python train.py --win_length=512 --mlp_ratio=6 --experts_per_token=2 --shampoo_beta=0.95 --ema_decay=0.995 --steps=5400
Rows from block 2 of a small multi-label audio tagger, named by matrix and row number. Rows with one number belong to one neuron. Each number is 50 + 15 x the weight over its row's rms, rounded and kept within 0 to 99. All counts start at 0. After the name is the row's rms in percent of the matrix's.
After each neuron's rows are labels from the 100 clips, of 14976, where the neuron reaches its highest value: "lies over" is the class under the peak; "loudest band" is the band of the loudest frequency at the time of the peak. Only what is clearly more common there than usual is listed. The data: single English command words and digits, spoken by a formant synthesiser in many voices. In brackets: how many of the 100.
# fc1: first MLP up (model.blocks.2.ff1.fc1.weight, 2304x384), inputs 0-95
# fc2: first MLP down (model.blocks.2.ff1.fc2.weight, 384x2304, transposed), outputs 0-95

fc1.207 096:73 41 46 75 68 59 56 64 58 68 58 38 48 61 47 48 53 37 47 33 52 34 47 75 61 50 31 51 64 65 48 62 51 67 58 38 58 59 54 43 64 82 56 52 35 78 57 51 50 67 47 67 48 46 29 53 57 30 28 49 30 13 48 47 57 61 79 11 54 68 51 35 43 50 86 74 89 28 28 71 60 44 43 67 69 16 46 42 64 70 58 46 34 41 43 66
fc2.207 101:38 64 75 39 59 20 34 31 35 67 57 73 60 41 41 53 77 24 67 64 34 64 59 40 29 74 50 55 66 36 50 37 23 65 43 43 49 76 40 57 55 60 48 42 67 62 55 37 40 44 20 35 54 63 57 75 50 66 40 72 43 49 32 54 55 62 61 00 35 44 47 70 34 51 50 44 30 55 40 62 61 48 52 64 76 68 57 42 40 48 20 45 57 31 56 67
lies over: /tʃ/ (57); /ʃ/ (36)
loudest band: 2000 to 4000 Hz (96)

fc1.201 096:49 67 43 46 46 44 65 45 44 41 39 31 62 22 43 62 62 70 46 38 45 70 53 36 22 45 68 58 37 26 58 37 47 31 47 61 56 77 31 73 49 40 37 35 53 33 37 40 32 48 49 55 46 38 63 32 81 76 52 41 74 73 47 45 55 55 59 44 58 44 37 42 46 69 65 54 28 71 48 52 86 39 53 18 47 35 68 31 58 39 57 35 16 21 55 35
fc2.201 106:55 71 62 29 39 54 50 40 54 40 40 36 40 48 42 35 59 69 40 52 53 45 61 68 61 44 59 35 36 43 52 29 78 01 54 45 20 38 45 55 42 50 47 53 50 55 66 69 45 51 49 57 53 55 51 61 41 43 60 48 65 49 54 30 56 69 50 99 40 30 22 00 68 68 73 40 43 24 41 37 49 59 61 63 77 29 62 32 41 41 61 57 28 61 58 52
lies over: /ɑ/ (44); /aɪ/ (39)
loudest band: 500 to 1000 Hz (95)

fc1.585 103:54 48 77 43 22 39 39 67 54 23 48 56 39 37 34 32 53 62 66 24 52 52 56 34 48 37 49 61 43 22 43 42 53 58 35 52 33 47 65 53 46 45 45 47 53 61 49 37 45 42 71 71 48 43 64 43 44 65 80 55 47 09 34 32 04 56 53 47 51 75 45 57 47 99 43 35 34 58 49 65 45 65 50 54 36 47 43 78 59 48 52 50 55 27 28 63
fc2.585 100:41 28 52 66 42 54 56 77 56 56 43 74 38 46 32 45 60 42 30 56 51 88 58 38 34 55 51 64 55 17 46 49 48 80 59 54 48 58 54 53 51 37 68 39 40 31 70 57 71 43 42 42 49 46 39 44 81 81 25 40 58 64 52 33 53 45 38 99 68 52 60 86 56 76 52 32 45 49 26 67 44 46 60 24 37 40 59 31 30 47 39 45 52 54 39 48
lies over: /t/ (90)
loudest band: 4000 to 8000 Hz (49)

fc1.577 101:78 42 29 47 47 40 29 39 66 57 50 50 66 56 48 18 44 53 54 66 40 36 38 45 33 37 53 46 51 57 41 45 43 58 69 76 36 46 52 68 49 43 26 73 61 67 27 27 37 26 40 71 71 15 96 26 37 50 74 19 86 25 49 34 35 61 82 31 51 47 47 60 29 66 75 59 10 56 35 52 67 58 44 65 58 42 55 38 55 47 61 39 42 11 35 48
fc2.577 094:45 52 19 61 30 62 50 74 48 49 42 47 26 62 42 54 57 31 44 72 56 54 96 39 43 53 35 56 47 08 51 54 29 60 42 49 41 62 60 68 43 66 40 28 49 27 54 70 69 60 36 65 40 45 00 36 24 40 50 45 47 68 50 53 71 87 34 37 64 19 31 74 57 56 44 41 51 71 58 52 27 23 51 44 68 41 41 60 51 28 22 80 43 33 46 77
lies over: /t/ (78)
loudest band: 250 to 500 Hz (64)

fc1.221 110:29 51 10 17 46 57 49 63 62 49 30 56 61 55 40 54 48 21 67 49 57 31 52 69 43 47 34 42 61 51 51 69 57 83 52 49 70 63 55 58 32 64 37 54 42 37 55 78 53 30 44 60 18 72 48 53 29 72 67 62 61 50 48 67 13 52 74 44 31 40 65 36 26 51 85 64 38 49 56 41 63 66 60 81 72 70 48 53 57 58 32 38 33 27 34 34
fc2.221 094:48 65 43 43 56 71 43 39 56 48 36 36 42 84 69 75 56 70 47 56 35 42 67 49 42 64 62 51 68 43 07 44 58 35 60 70 35 46 51 58 58 50 60 45 48 63 60 21 68 86 69 32 29 37 39 44 35 47 54 56 54 45 64 55 66 63 54 32 34 64 75 56 33 25 71 47 38 44 50 46 36 40 48 59 56 53 50 73 45 78 66 46 53 51 57 35
lies over: silence (94)
loudest band: 1000 to 2000 Hz (50)

fc1.38 112:77 46 36 59 62 78 39 43 44 59 68 73 69 54 25 60 37 67 52 52 19 26 31 45 30 47 34 47 48 68 45 51 68 36 33 60 31 59 32 80 73 34 48 37 55 59 51 68 67 43 39 47 53 73 11 61 24 44 66 72 29 42 48 43 71 59 08 16 76 50 46 29 58 43 44 78 44 48 45 49 62 44 44 45 57 45 54 53 55 70 66 29 30 44 62 47
fc2.38 112:71 52 55 61 56 54 32 25 43 66 62 33 89 40 25 37 67 72 30 46 32 34 36 61 49 47 44 29 46 68 74 36 35 27 38 67 66 37 35 77 70 44 39 29 52 50 39 41 72 52 50 23 44 52 39 76 57 61 48 54 71 57 54 68 60 47 42 46 61 66 47 24 37 34 29 83 17 26 51 43 67 52 66 41 43 64 47 48 47 42 42 55 58 60 77 45
lies over: silence (99)
loudest band: 1000 to 2000 Hz (25)

fc1.178 097:69 61 55 56 82 57 39 37 55 41 61 40 42 54 30 18 74 45 06 40 99 38 57 37 37 63 61 54 50 68 39 08 48 52 63 34 56 44 53 66 70 61 41 59 33 60 53 52 61 70 45 66 64 40 27 33 46 34 59 53 49 02 36 46 54 53 30 17 43 59 45 46 39 26 36 56 69 48 46 64 74 23 60 58 40 34 37 65 44 39 49 21 40 71 23 54
fc2.178 089:64 56 35 58 37 56 25 30 54 63 33 75 47 60 58 39 70 81 29 54 65 52 54 60 60 42 55 51 65 55 44 40 48 66 62 55 37 61 35 40 80 32 40 53 45 66 48 49 47 56 35 51 58 37 70 40 62 62 68 70 73 53 51 31 55 61 29 02 40 37 50 55 67 24 53 48 52 64 38 52 35 48 21 39 34 44 49 49 48 38 64 55 66 30 38 54
lies over: /tʃ/ (83)
loudest band: 2000 to 4000 Hz (85)

fc1.452 096:47 26 33 29 47 51 55 58 31 53 56 46 56 43 34 64 33 77 43 51 43 38 18 40 57 53 80 87 48 52 43 52 37 33 42 38 54 44 34 50 54 48 40 45 69 33 36 31 39 48 52 54 17 53 58 47 65 70 41 55 72 60 44 56 43 56 33 47 61 63 47 58 42 23 54 52 59 65 56 25 64 57 57 26 57 65 58 49 52 56 47 42 30 56 33 47
fc2.452 101:48 46 43 14 50 55 74 31 48 48 66 54 52 68 44 54 54 40 65 34 58 35 42 10 50 60 57 45 42 46 40 69 75 36 55 37 19 35 47 58 53 43 47 65 57 83 62 51 43 58 51 70 46 41 71 65 41 42 55 44 59 43 46 37 55 71 52 43 51 54 28 58 51 56 43 54 55 45 34 34 22 73 66 72 61 52 48 41 62 22 48 58 52 29 66 46
lies over: /ɔ/ (64)
loudest band: 500 to 1000 Hz (63)

fc1.611 104:43 52 48 66 48 69 41 54 36 54 47 76 60 66 55 40 46 29 74 27 68 55 75 59 74 77 26 43 45 22 48 61 41 42 46 50 38 38 33 89 61 56 53 61 63 62 54 85 52 37 78 64 64 70 47 45 61 26 45 67 90 61 50 50 31 39 37 53 72 41 64 31 34 43 47 59 92 55 75 74 45 50 06 65 38 33 42 79 47 41 72 60 49 37 37 29
fc2.611 100:36 42 50 68 42 50 45 52 55 62 57 49 53 58 46 59 31 66 36 34 38 39 54 68 44 44 52 52 59 60 55 41 56 00 42 59 79 52 24 86 60 37 47 35 38 51 53 71 61 46 76 52 57 57 59 48 29 45 38 34 55 45 57 40 38 26 41 86 73 72 65 24 61 69 64 67 61 31 51 52 55 57 61 31 44 50 39 38 47 41 61 60 47 51 45 27
lies over: /æ/ (46)
loudest band: 500 to 1000 Hz (67)

fc1.327 105:29 57 61 80 29 48 34 43 58 66 71 61 79 39 48 74 61 37 73 27 50 57 65 65 45 56 23 59 41 54 17 75 36 77 55 42 59 39 63 71 44 41 63 53 63 36 63 68 75 63 36 78 51 52 13 64 49 50 44 23 49 66 55 71 49 58 41 59 43 45 53 48 51 32 71 65 67 56 25 27 37 34 39 51 27 69 25 37 43 49 53 27 34 78 42 33
fc2.327 098:56 53 53 67 38 44 57 61 52 43 44 36 66 51 48 53 51 46 54 42 73 41 87 47 32 58 51 43 50 56 45 42 31 37 38 61 65 62 22 44 60 38 55 25 56 57 59 49 51 65 65 12 54 36 26 49 55 61 43 40 24 75 58 27 59 56 28 24 68 30 32 45 47 63 62 26 77 61 79 54 66 39 68 42 58 37 33 53 32 45 45 53 40 85 47 35
lies over: /ɔ/ (28); /ɑ/ (25)
loudest band: 500 to 1000 Hz (57)

fc1.149 103:65 42 59 45 58 83 47 37 13 27 56 74 55 66 46 45 47 50 65 69 93 40 61 25 49 52 28 47 68 26 55 36 59 65 45 41 70 33 30 63 39 38 38 52 54 42 61 57 79 53 40 55 43 21 39 79 65 02 44 50 49 57 45 55 53 30 63 56 43 57 47 59 46 55 23 63 71 59 70 73 38 53 72 61 31 66 70 43 65 57 52 52 35 28 39 48
fc2.149 097:45 54 58 43 50 57 29 59 54 45 52 50 48 51 06 58 38 44 31 54 51 54 54 46 50 65 54 49 58 49 25 34 31 56 56 57 49 66 66 35 32 26 60 46 42 48 39 43 40 44 30 42 40 50 24 44 69 47 44 53 66 85 50 52 65 58 59 23 51 47 33 66 64 60 37 50 45 31 54 57 40 22 31 63 53 53 51 40 40 36 41 70 27 43 66 64
lies over: /æ/ (86)
loudest band: 500 to 1000 Hz (64)

fc1.615 099:65 76 67 32 50 48 39 58 47 32 65 57 56 65 45 46 47 31 55 56 65 68 51 50 25 37 61 50 32 31 50 57 74 95 62 49 86 51 69 66 66 52 57 61 84 40 20 63 29 70 89 54 65 42 67 10 71 43 67 38 34 32 22 39 21 56 62 50 53 48 41 45 59 61 24 34 18 35 38 43 35 61 47 61 84 61 54 22 35 44 63 56 66 40 49 62
fc2.615 100:20 42 57 50 53 57 65 68 56 47 51 53 67 39 00 21 78 39 42 77 39 68 50 19 46 64 41 39 31 46 70 42 44 60 56 49 47 24 52 49 43 48 90 36 82 36 33 45 38 65 45 34 50 38 47 69 58 54 58 35 56 70 53 56 48 61 39 43 61 23 25 80 44 65 58 69 37 45 85 58 28 37 38 50 47 48 36 35 15 78 50 65 50 60 43 60
lies over: /æ/ (30); /n/ (25)
loudest band: 500 to 1000 Hz (46)

fc1.629 103:37 58 60 46 37 56 52 59 56 35 43 59 59 44 72 49 49 60 89 42 59 38 60 53 29 31 37 31 57 41 65 66 49 67 52 77 40 65 45 64 71 32 80 45 21 43 37 33 58 51 26 56 39 12 60 53 55 59 65 70 60 57 73 41 35 49 49 40 55 64 67 32 28 41 57 58 80 56 26 33 66 55 51 73 33 61 34 46 28 60 65 48 70 83 56 76
fc2.629 103:48 51 52 43 42 58 56 32 71 49 64 78 51 47 50 71 51 61 40 79 68 40 69 34 50 40 63 48 62 59 03 70 45 30 59 35 55 54 54 46 45 47 48 77 53 57 54 42 46 38 58 41 45 56 43 62 17 43 50 53 37 26 61 44 37 61 72 29 62 39 35 10 76 53 43 63 73 48 61 38 41 48 44 78 68 56 41 71 56 27 44 42 12 63 40 11
lies over: /æ/ (44)
loudest band: 500 to 1000 Hz (55)

fc1.193 101:59 39 50 56 37 49 51 47 18 51 43 39 71 55 38 44 45 36 42 57 56 43 88 35 44 74 65 40 64 23 59 37 24 72 47 32 68 26 47 64 65 36 58 49 68 72 69 78 55 42 49 53 45 70 75 38 85 39 49 59 78 62 51 40 12 57 75 46 61 38 50 62 62 48 41 74 43 53 79 71 60 25 14 37 23 34 44 62 59 46 88 67 44 42 56 44
fc2.193 102:46 41 48 56 36 58 48 36 43 40 34 68 70 59 35 41 33 74 47 45 49 43 52 79 68 47 48 38 58 65 46 27 44 00 48 50 56 54 36 61 54 52 43 42 48 60 50 56 54 56 55 54 55 45 64 73 30 34 62 31 31 54 62 51 51 56 56 99 41 57 44 53 62 68 67 52 43 40 33 57 60 46 59 59 78 15 46 41 37 15 70 64 51 57 59 58
lies over: /oʊ/ (51); /ʌ/ (26)
loudest band: 500 to 1000 Hz (79)

fc1.767 099:65 59 66 14 58 54 57 42 41 66 70 47 44 57 56 75 53 44 46 45 23 33 45 32 42 44 30 57 49 51 67 33 50 60 54 25 89 30 79 35 43 39 36 54 26 58 40 72 36 60 47 50 33 77 35 58 55 42 63 52 31 13 16 58 39 44 58 46 26 18 51 60 63 36 51 46 63 77 30 62 72 59 65 43 59 72 41 36 52 39 21 49 61 52 56 45
fc2.767 106:51 64 55 65 50 16 56 33 20 66 49 23 32 30 34 41 41 56 45 54 63 26 56 25 37 66 28 33 60 42 50 44 32 76 48 62 68 49 38 78 40 53 60 64 53 29 55 42 09 55 59 38 31 69 68 57 49 41 34 64 51 40 67 57 64 37 43 31 33 67 43 59 64 46 63 55 66 79 62 40 40 82 62 38 47 64 56 75 37 33 61 56 64 64 47 84
lies over: /tʃ/ (65); /ʃ/ (33)
loudest band: 2000 to 4000 Hz (68)

fc1.635 104:69 33 46 60 61 40 32 61 59 46 48 49 48 47 65 60 52 77 52 56 31 18 21 35 45 47 37 51 44 63 42 34 49 48 43 64 40 53 51 23 63 53 14 41 36 41 44 49 30 64 37 47 52 52 65 21 68 49 49 46 37 35 52 71 55 56 28 36 44 51 36 33 48 77 74 61 76 76 18 29 56 38 43 81 42 42 54 41 57 84 42 43 32 61 52 69
fc2.635 117:41 43 45 45 61 53 49 47 64 37 34 55 55 48 41 37 49 57 39 62 40 35 29 73 60 39 40 53 51 63 48 50 48 46 51 40 71 40 55 50 56 44 34 55 47 60 53 38 28 63 30 53 54 36 61 67 63 42 41 41 46 97 27 43 66 39 43 34 37 53 26 19 44 44 54 33 31 42 28 58 57 51 39 72 69 33 49 58 64 40 46 57 53 42 57 52
lies over: /ɑ/ (38)
loudest band: 500 to 1000 Hz (89)

fc1.656 101:47 81 82 39 41 44 47 80 23 50 47 49 53 40 41 53 39 51 51 27 28 45 39 57 35 31 56 70 46 30 46 51 33 76 47 51 07 31 49 44 43 50 68 51 54 39 54 53 56 56 68 67 65 34 78 36 72 61 99 38 24 34 48 18 16 59 68 47 50 45 45 45 65 69 47 49 64 56 67 63 77 59 35 40 44 35 50 47 37 59 70 45 58 38 20 50
fc2.656 103:37 40 56 68 56 52 56 60 41 43 59 43 64 55 42 45 45 56 46 54 39 69 42 38 44 55 55 73 47 48 38 44 53 90 52 52 66 53 49 55 25 46 67 34 41 35 51 62 66 59 32 42 70 44 49 59 74 99 55 68 39 35 63 14 27 62 40 56 46 46 52 67 44 49 41 45 59 36 42 59 52 59 44 38 52 65 47 60 10 47 60 60 58 39 33 58
lies over: /t/ (87)
loudest band: 4000 to 8000 Hz (33)

fc1.607 097:42 60 90 37 49 57 56 25 50 35 30 77 51 38 25 34 47 53 67 34 50 80 60 58 34 42 40 43 35 20 63 51 55 50 46 54 42 40 39 77 49 71 54 49 71 48 29 40 44 39 49 64 31 36 26 54 63 43 80 78 63 94 45 59 53 45 48 51 72 47 80 43 52 50 69 52 96 69 62 59 57 44 64 65 65 26 64 33 28 29 35 52 26 53 57 45
fc2.607 099:56 46 23 29 52 59 57 72 54 56 48 50 46 60 53 38 48 67 57 40 55 57 50 37 36 48 94 38 76 37 50 75 26 08 70 63 56 53 42 63 25 34 39 42 55 45 60 53 39 69 72 52 55 54 66 53 41 33 31 39 44 50 46 29 76 44 52 72 79 46 39 16 80 47 52 45 86 49 40 39 67 43 43 77 29 52 53 45 55 32 64 46 35 41 60 28
lies over: /æ/ (87)
loudest band: 500 to 1000 Hz (71); 2000 to 4000 Hz (27)

fc1.131 107:66 63 67 36 76 63 64 76 51 72 38 59 17 55 45 58 19 45 59 63 56 40 48 23 46 55 49 26 36 58 35 51 68 58 72 48 48 41 65 61 20 67 62 53 55 38 73 41 57 21 63 62 44 51 26 44 72 51 66 47 18 56 57 47 21 62 46 39 43 42 60 20 67 30 45 48 64 62 63 47 39 36 58 64 43 43 63 43 46 64 59 51 39 51 56 43
fc2.131 109:32 44 42 66 38 29 47 63 75 39 56 42 71 56 53 67 67 39 59 48 45 22 34 62 53 49 47 33 41 35 50 38 62 59 44 75 45 74 52 53 21 55 70 57 36 48 28 47 20 82 48 45 58 50 42 80 49 41 66 51 49 48 70 46 29 42 51 29 61 36 28 24 36 28 44 57 78 63 09 79 27 43 64 51 64 75 42 55 43 39 55 33 53 42 29 40
lies over: /ɔ/ (47); /oʊ/ (42)
loudest band: 250 to 500 Hz (49); 500 to 1000 Hz (47)

fc1.654 099:59 57 63 53 85 56 47 59 56 51 68 43 48 43 65 51 74 57 25 47 52 61 40 48 35 66 49 57 65 50 23 48 65 49 55 84 78 42 33 57 48 60 39 64 34 40 57 48 36 57 36 73 56 47 49 56 46 34 51 33 38 31 55 37 54 48 32 27 47 42 55 63 26 15 35 29 67 59 47 63 81 61 62 60 38 52 18 32 42 67 31 20 42 70 54 64
fc2.654 088:35 60 48 31 49 44 63 54 35 43 58 40 04 50 49 59 21 29 57 92 38 66 57 46 31 61 75 53 57 43 42 27 44 40 37 79 74 56 34 44 63 28 63 47 66 50 53 50 48 90 62 39 40 66 44 45 57 49 40 28 66 57 54 58 43 41 56 55 16 57 66 49 40 47 51 61 56 44 30 53 79 55 58 55 48 39 52 37 58 44 47 51 44 56 63 66
lies over: /tʃ/ (61); /ʃ/ (29)
loudest band: 2000 to 4000 Hz (60)

fc1.518 107:46 55 49 46 62 38 60 56 55 69 44 39 31 61 65 56 69 52 37 29 40 28 44 40 40 64 62 45 52 52 41 47 48 71 48 46 61 63 76 16 41 59 46 51 27 26 45 46 37 80 27 54 35 58 30 57 25 40 57 44 38 55 46 48 53 46 51 30 38 43 29 43 40 29 70 59 61 65 39 34 79 77 51 54 53 26 68 35 67 65 51 31 49 56 44 74
fc2.518 114:53 50 43 58 56 14 26 28 39 50 37 58 30 27 34 35 52 67 42 59 45 55 31 22 22 60 45 12 53 47 50 52 34 58 22 39 51 37 42 48 67 60 67 60 54 35 52 57 27 73 23 50 33 45 66 64 55 56 40 63 55 59 38 59 55 50 30 58 30 66 34 60 71 23 40 33 52 60 52 50 34 88 57 54 46 42 63 72 82 33 67 51 18 51 30 68
lies over: /tʃ/ (66)
loudest band: 2000 to 4000 Hz (84)

fc1.280 111:47 61 35 22 27 60 60 74 57 68 54 52 46 58 64 57 22 26 44 68 69 55 49 19 44 31 70 42 40 34 61 49 22 82 43 38 59 48 48 47 43 32 70 49 42 57 02 42 40 54 41 64 65 53 15 41 81 46 64 26 53 65 43 36 54 74 30 54 55 22 57 25 66 58 63 44 78 55 53 43 61 45 52 62 46 51 46 56 36 66 36 49 61 33 63 53
fc2.280 103:42 44 63 56 47 64 40 56 63 42 78 74 69 43 48 68 76 42 48 52 22 31 27 65 78 64 50 37 50 58 59 43 48 38 34 45 36 48 71 46 63 87 56 58 52 40 44 55 36 78 28 33 56 55 44 35 55 28 59 58 24 63 44 49 49 55 54 35 85 33 50 58 20 43 61 55 70 38 22 78 73 52 50 52 51 57 61 40 58 29 32 47 46 34 52 48
lies over: /ɔ/ (32)
loudest band: 500 to 1000 Hz (46)

fc1.382 097:49 31 45 77 20 43 40 51 69 31 41 52 59 47 82 25 80 56 41 34 58 51 52 47 56 40 58 52 59 51 15 85 32 37 62 43 87 51 45 38 49 84 50 45 32 43 59 61 55 46 41 64 67 38 31 31 58 41 43 38 30 54 59 29 67 63 48 30 40 73 67 68 36 63 50 53 60 89 59 53 79 48 57 62 23 55 41 41 67 54 45 47 24 44 49 30
fc2.382 101:43 66 58 40 28 76 37 31 57 61 43 34 54 29 54 66 60 40 57 58 70 60 34 75 80 55 63 40 41 38 39 57 51 45 54 50 37 30 26 34 60 47 74 50 47 51 30 54 22 55 42 62 61 64 58 75 53 19 69 61 46 38 47 64 50 52 59 00 43 51 30 72 36 45 38 48 23 66 44 81 52 23 66 64 38 57 44 60 51 64 50 47 44 48 41 14
lies over: silence (92)
loudest band: 4000 to 8000 Hz (89)

fc1.271 098:45 48 43 32 64 46 33 58 37 49 60 53 34 30 62 33 47 51 38 32 52 64 24 27 61 51 36 46 43 16 49 76 32 62 43 63 44 41 44 58 51 37 55 77 63 49 61 08 33 46 27 83 70 46 45 55 71 33 63 46 61 61 59 63 41 82 19 00 41 52 33 39 54 43 55 53 19 45 38 72 46 46 70 50 40 80 73 40 51 45 39 55 44 59 29 38
fc2.271 104:47 53 63 64 63 65 32 63 70 43 45 56 42 47 54 54 46 53 48 71 70 39 77 31 31 25 40 33 64 46 32 33 46 19 68 61 45 43 35 83 77 52 63 64 25 59 37 55 85 52 36 31 67 62 44 45 19 31 51 61 42 40 60 42 55 66 46 52 54 50 60 32 52 47 46 54 76 40 40 24 33 44 35 43 50 34 35 46 61 59 31 70 43 43 24 38
lies over: /oʊ/ (55); /w/ (40)
loudest band: 250 to 500 Hz (74)

fc1.556 099:54 30 61 58 70 38 42 52 39 54 25 60 73 59 62 46 51 56 30 33 46 29 31 54 56 29 84 39 55 44 23 42 66 63 59 41 48 61 69 22 53 18 55 42 50 70 39 45 32 44 60 71 63 30 41 32 74 43 38 73 43 20 49 43 41 51 43 34 74 52 38 27 36 54 54 71 82 51 84 68 61 41 54 48 57 59 48 60 34 48 78 62 16 48 73 40
fc2.556 099:35 38 56 62 58 36 63 50 75 86 38 55 46 58 50 44 43 55 57 40 87 52 42 55 57 39 38 57 60 48 27 62 49 45 57 39 64 28 53 67 61 69 47 48 61 42 53 44 58 53 31 62 20 59 43 50 47 58 71 39 32 61 56 68 66 41 29 14 52 33 53 55 50 19 41 70 64 43 57 56 70 60 19 48 43 71 23 36 58 36 29 66 50 47 58 44
lies over: /oʊ/ (84)
loudest band: 250 to 500 Hz (82)

fc1.498 101:43 33 53 60 48 43 43 14 65 72 49 63 76 40 60 75 74 41 48 62 26 67 35 36 66 53 29 33 32 57 32 60 31 44 41 68 70 57 52 65 49 63 57 33 34 64 46 44 41 93 38 28 55 71 37 20 66 50 38 61 49 37 49 43 39 66 39 36 28 58 73 53 23 31 45 54 34 77 64 47 81 65 52 76 50 54 46 77 43 51 61 58 26 57 47 22
fc2.498 106:51 65 61 55 56 81 32 70 37 49 68 60 48 58 44 64 45 75 67 42 86 38 40 99 51 60 64 68 35 57 75 47 97 31 49 63 74 25 66 42 51 36 50 62 49 40 51 41 47 50 43 48 61 54 71 51 61 36 65 43 47 00 36 54 36 45 54 32 39 75 50 68 34 30 57 45 49 56 34 47 61 52 42 52 55 38 25 44 57 29 45 29 32 30 56 16
lies over: silence (98)
loudest band: 4000 to 8000 Hz (96)

fc1.578 107:45 50 47 36 78 43 41 45 62 41 31 40 27 48 58 50 31 71 73 81 39 16 23 43 47 75 66 43 63 72 53 58 66 51 59 83 26 68 62 01 65 61 53 38 48 26 29 25 44 44 33 66 51 46 76 21 39 54 81 32 41 23 40 49 64 55 39 47 52 51 43 50 32 47 58 62 29 67 20 48 63 69 46 51 56 56 74 35 62 64 44 36 45 43 39 68
fc2.578 117:17 34 49 32 49 67 48 16 57 39 52 62 64 56 32 43 27 58 38 41 20 33 32 62 61 39 34 49 38 75 46 38 56 50 55 53 55 66 54 62 81 48 55 45 35 72 52 37 32 59 57 54 33 27 46 67 59 46 45 51 51 90 42 38 72 52 67 50 35 54 37 42 55 54 44 47 43 41 47 70 53 50 44 60 68 42 34 86 70 41 60 48 53 35 52 41
lies over: /oʊ/ (25)
loudest band: 500 to 1000 Hz (66)

fc1.512 101:58 51 44 38 47 41 37 51 58 37 39 69 54 53 32 12 21 81 66 31 56 48 74 49 30 28 16 37 56 50 36 38 23 30 53 65 16 45 77 53 52 70 52 25 20 52 52 76 57 72 69 50 43 55 47 49 68 73 55 48 42 62 80 50 32 68 43 32 49 57 55 44 47 55 40 43 58 42 74 39 60 61 51 36 68 41 66 51 27 63 67 44 39 33 29 49
fc2.512 107:46 29 44 46 57 46 73 66 68 42 54 39 58 66 45 44 69 16 74 67 47 58 60 31 52 39 50 66 73 49 49 56 41 63 59 57 35 41 75 13 50 45 83 60 65 47 50 55 53 42 53 47 54 38 32 38 38 66 73 75 42 40 63 41 54 64 45 88 59 94 73 63 47 32 46 16 64 66 12 26 68 66 65 52 67 31 43 45 35 36 66 44 60 56 45 63
lies over: /t/ (69)
loudest band: 500 to 1000 Hz (35)

fc1.299 098:81 17 56 51 52 34 48 59 40 68 53 41 54 51 33 46 31 59 28 64 40 78 65 58 44 81 79 63 57 46 35 47 49 31 52 32 53 59 39 60 36 37 60 50 58 47 36 67 53 65 41 25 68 44 41 32 32 34 39 22 73 19 53 57 62 46 65 30 54 57 69 18 20 44 15 41 67 70 64 52 75 23 49 63 67 37 50 45 47 47 53 39 49 45 53 47
fc2.299 096:45 44 78 80 41 55 28 30 22 58 55 61 63 56 77 57 40 42 73 49 21 63 59 49 38 61 66 57 34 40 46 17 53 74 54 76 68 53 67 62 59 24 26 58 37 23 49 71 65 57 63 46 57 68 74 45 47 58 52 70 47 63 56 47 57 51 58 09 51 39 31 82 47 67 51 67 51 48 53 50 50 36 43 59 55 61 54 32 38 54 55 15 84 57 36 75
lies over: /oʊ/ (41)
loudest band: 500 to 1000 Hz (35)

fc1.705 103:65 35 57 42 71 65 58 38 26 40 38 43 47 54 54 61 63 26 56 61 35 30 53 40 77 67 45 59 58 41 48 39 38 59 72 37 46 51 43 46 29 68 35 54 54 51 36 33 44 56 49 51 27 30 76 41 61 38 68 65 56 15 27 45 35 25 53 28 53 49 66 16 60 61 45 40 39 15 48 40 29 57 46 46 17 30 57 59 35 29 61 52 30 57 38 35
fc2.705 098:60 38 58 45 36 59 79 64 58 48 55 66 33 53 32 38 50 65 26 43 69 37 67 76 47 44 66 57 63 54 25 51 52 82 35 71 45 71 33 41 44 53 51 08 40 57 80 71 73 34 68 66 46 51 45 52 41 56 46 20 33 42 58 67 59 41 64 13 48 55 76 29 57 37 50 42 35 35 28 52 58 31 24 46 59 41 47 37 51 54 36 32 29 45 50 48
lies over: silence (87)
loudest band: 4000 to 8000 Hz (64)